A small image embedding model, trained from scratch.
Training: 19900 steps, held-out accuracy 99%.
Data: trained on rendered made-up planets, 195000 training examples, 39.2 epochs.
Rows from expert 14 of block 5, named by matrix and row number. Rows with one number belong to one neuron. Each number is 128 + 32 x the weight over the matrix's rms, rounded and kept within 0 to 255. All counts start at 0. Numbers have three digits each.
# up: expert up (model.blocks.5.mlp.up, 16x48x192), inputs 64-127
# down: expert down (model.blocks.5.mlp.down, 16x192x48, transposed), outputs 64-127
up.16:183099108158130092122100116150116134097158133085148132160125129164122123140131176137122130107121150186120111087101144131109150150178117154101170173151139109115058125132103137154097086172118157
down.16:117072149115147109146106150104132138160099137151105131108126107073103110080131106106102104105097127114153122086108159139124125145130127122161115129117085105125141105104151150112141123114085112
up.17:097089134142102085192109133106108147111141118131165094177139156100136119112088134124122102116101154119115144073139157078122198205119120140121158184150144159147034166118091129115091078134141150
down.17:102154114130155163115159099167148143109121118104105122110111138148162141163139128091146128153099118142140138150105099098084085102114101097179111132123106086135131164151138116157127138103181155
up.18:117144156100124194075129115147164085163151150162081156147115117192125176110044124123000131117151073121164157130147121095040115143135127129090107111066130241037068154130128062050066110131129108
down.18:255049076143191101136081093177118166095153102157144104051124076124142129104211101124149089000174107132157125190055118128155114174078110074100185163079082112056113074249123145159137124156118152
up.19:148251055103179149086077142200221089083127151180074139084058094157159150094172157137106085150144068082142191235176061157133077095089105044185075078058092159083146142153148037122169146143167049
down.19:175146078072163161093126086155180101058127072061196114062075075171166103104168205090179071094165095223189164152138119129067073128099115131096131067033137179150100172161114214121191101196137195
up.20:181139140130109139139134094141145103154125131093098065157158115147089111124096112130113121104097147147135118142162173092143096177107170159085116145128156144140080149081138155128113127090148136
down.20:110112183185128158137126151153131081119123124148152121130114133134165081126135128101143138133079111098128118140138148142124136111161153089131146154157072160102134122133065132115112148119120140
up.21:141092164148136142133124136115117157138137135157118120129078157101136153146062081098133108082107122149152103160158210105132201174117141152121146144139122121190126136111079097090118107149094114
down.21:154177125131107177106150114206157106097117106100111170111082126168190089124143175133160170141120081180139163197156118158096084120101157065134153092125129151119109122136103140157116177135120142
up.22:147110151120124065127184093103102153105140093130146132150110154109121142158137176114131109133145158180130152115155157164153142142122126144132155153148126127158084117138112139121121101129144142
down.22:141134132137133132120128135117123130106108128125121102119130127114119089125139133154129138147159149116100134136127140149139126095114160110142142126133133140116104150132158135131157126104114109
up.23:129112150133079116162115132103103153122132140132147109165129178097138113147091153130162141097067129167099139137139163112094155129080159152142130146110135093143124087115132131124108088131110124
down.23:132136113121145139133162087136118134124135112109124147129140122141128151154139140141152124150149147105147163128108111098140086103106103109134116125117144137122119129171134132117150165157172164
up.24:140122074130123124137155074140105152155147096150158148171109127126083092165122094146103155141101108186143164094119172170123142147185089151077161145137149152139074209101166153137089097178150107
down.24:164149139105150152116117085134138118078147111093131081118089102162159119106137161108183112144171136137153173144104091133133114080111102114087142087099123159179078171155158124133208109134180178
up.25:168074131150131135191131144152086154128128110123196133146126183070110110173114146092142123107090199151117090112122139071119134156074107133132167189149148134119109148140121170145093066145109139
down.25:147149157142111098107119125074072166163161132143158136136176132109093108132109129123111135110175153125097083121131125103155164176146138159088120129144117121140157117123099110117125132112112124
up.26:150100165114151145142119115128145131156115114135158108144110150084115113119125113137136090105111144120133132113081130183136168063122120141152164160150123151165105119135070137140140081165148154
down.26:082087123107135099138127150118100138126168139130117122119137120123113111131107147112142103109171170116140135098139135088159125138117131095095154168146133152098153117117120151092151113142121143
up.27:105133122165111069161111097112118150081173126090135099157133156096158134160111166133142135106122165130130113121131153091110150165049123138127145176142150131144127153130105104134128093152104138
down.27:069153150100137142134111142123164078103144153098137100137107144135155089125151142124124145158104116143107126166121127161101136112142170144101160111115104145153096112142101117149159118110147150
up.28:142141083101149116106102191148140096066092149107150121131086156091150107126123133128157124095131123116150116131084127137139070114108074121157090129099131099142155119155131114124131104125100132
down.28:139181114127126179124143055166161100147168118066134158135157114172151067139186166090101120131159064172185159147153121159065135112142142103139158103138137178121085142113082134128089125149130129
up.29:149129131161117127115132109058135131140126154111130097150102124128115104105099141128116126074126133107131118119184198166132153143147147116088199169162174173117069111123138095117109109097136107
down.29:171118121133120101116167122114129125145145118115131119117156125115107138127107108139110156156173172131163100081107128109148162137141129179143065129118167095153148132074149114155146117127144126
up.30:073180075130130136146097101112091153074148151117146192182201127129154197196125171123116093102153104150059211117128166063134144158158089132187098099183174151172144122104143148106134149207113107
down.30:114154159165135121118132100124103170174082145176103138116162108105111226157077083145143130091140148079084131140133145119164128121105121153157093159169113059080166123193115121123123156120119108
up.31:143082145166114134181116117151125151081118105094121122155121133113123152174136152154121141102084167129117115149146129151120150132129138128077154156139132165099075129104144079144107106135124118
down.31:089089171115116137128108154114141165161127146130103112090157122126108135108092100113119144131080101092112116133109164115089166135151127145142097138105096096104169109130136119143104127108099119
up.32:163079114159087104143105133142077149123131092139140185128139123149130132156130107112107167115114130140118129123084137146154188121196132123127153148158118088135106132098121147174069111109100114
down.32:139191122088189164137120118174100132084192086117134115102098114129161111118171163134157112139177097120128166148134097126103111091055153079154145099150133165126113123157173147104162101176114172
up.33:112106093196105158166088133137091137074157163104134127097093158085103173125090152103170135101051192141130092114200162100119160186140090151141176154176158115176145164119087145089156089143122132
down.33:162174151151106154126146075226174104113119106098099165161089130194217076175168130066134191157097056181170182193123114134057086108164124105177144115074085123076072104108139130173109200158114165
up.34:123124109142113140140149090195151213162122093134110124097152103092101150129117142069101089107167093198101136147193188135185116132066088130107118123107186154140137135082157132096109124168121134
down.34:118076097106147074158134110069081154151132103149181113095160114108056153133144122191144123127183148069127070085130128089157183112088132173116088134127158069198153098155154102118134071133150087
up.35:155141114115160156080131131128180106138109158114064065027144018155111115060199120197175168217127091050113155188118091193135094076129113046201101045124124131114192127130134131125159174074172035
down.35:045159106149147161053104107142183056064143082080157094098063089165155045071071153136158100121222092232174147144174082250067113149117162162070132073102135185221018116164122160136193090184115184
up.36:138149133179071179143163074110088151101130158085140137157093172125141119153096146165133149099111152155116106142100147095139129152111118125114130138144154145147106155070127101145147114100135142
down.36:149144113138158127099114085157174142136130102143102109069150079154114147114119127130131112132161097154174168172163100142093129146105156116160110121101093108122120123163110153122121142109150122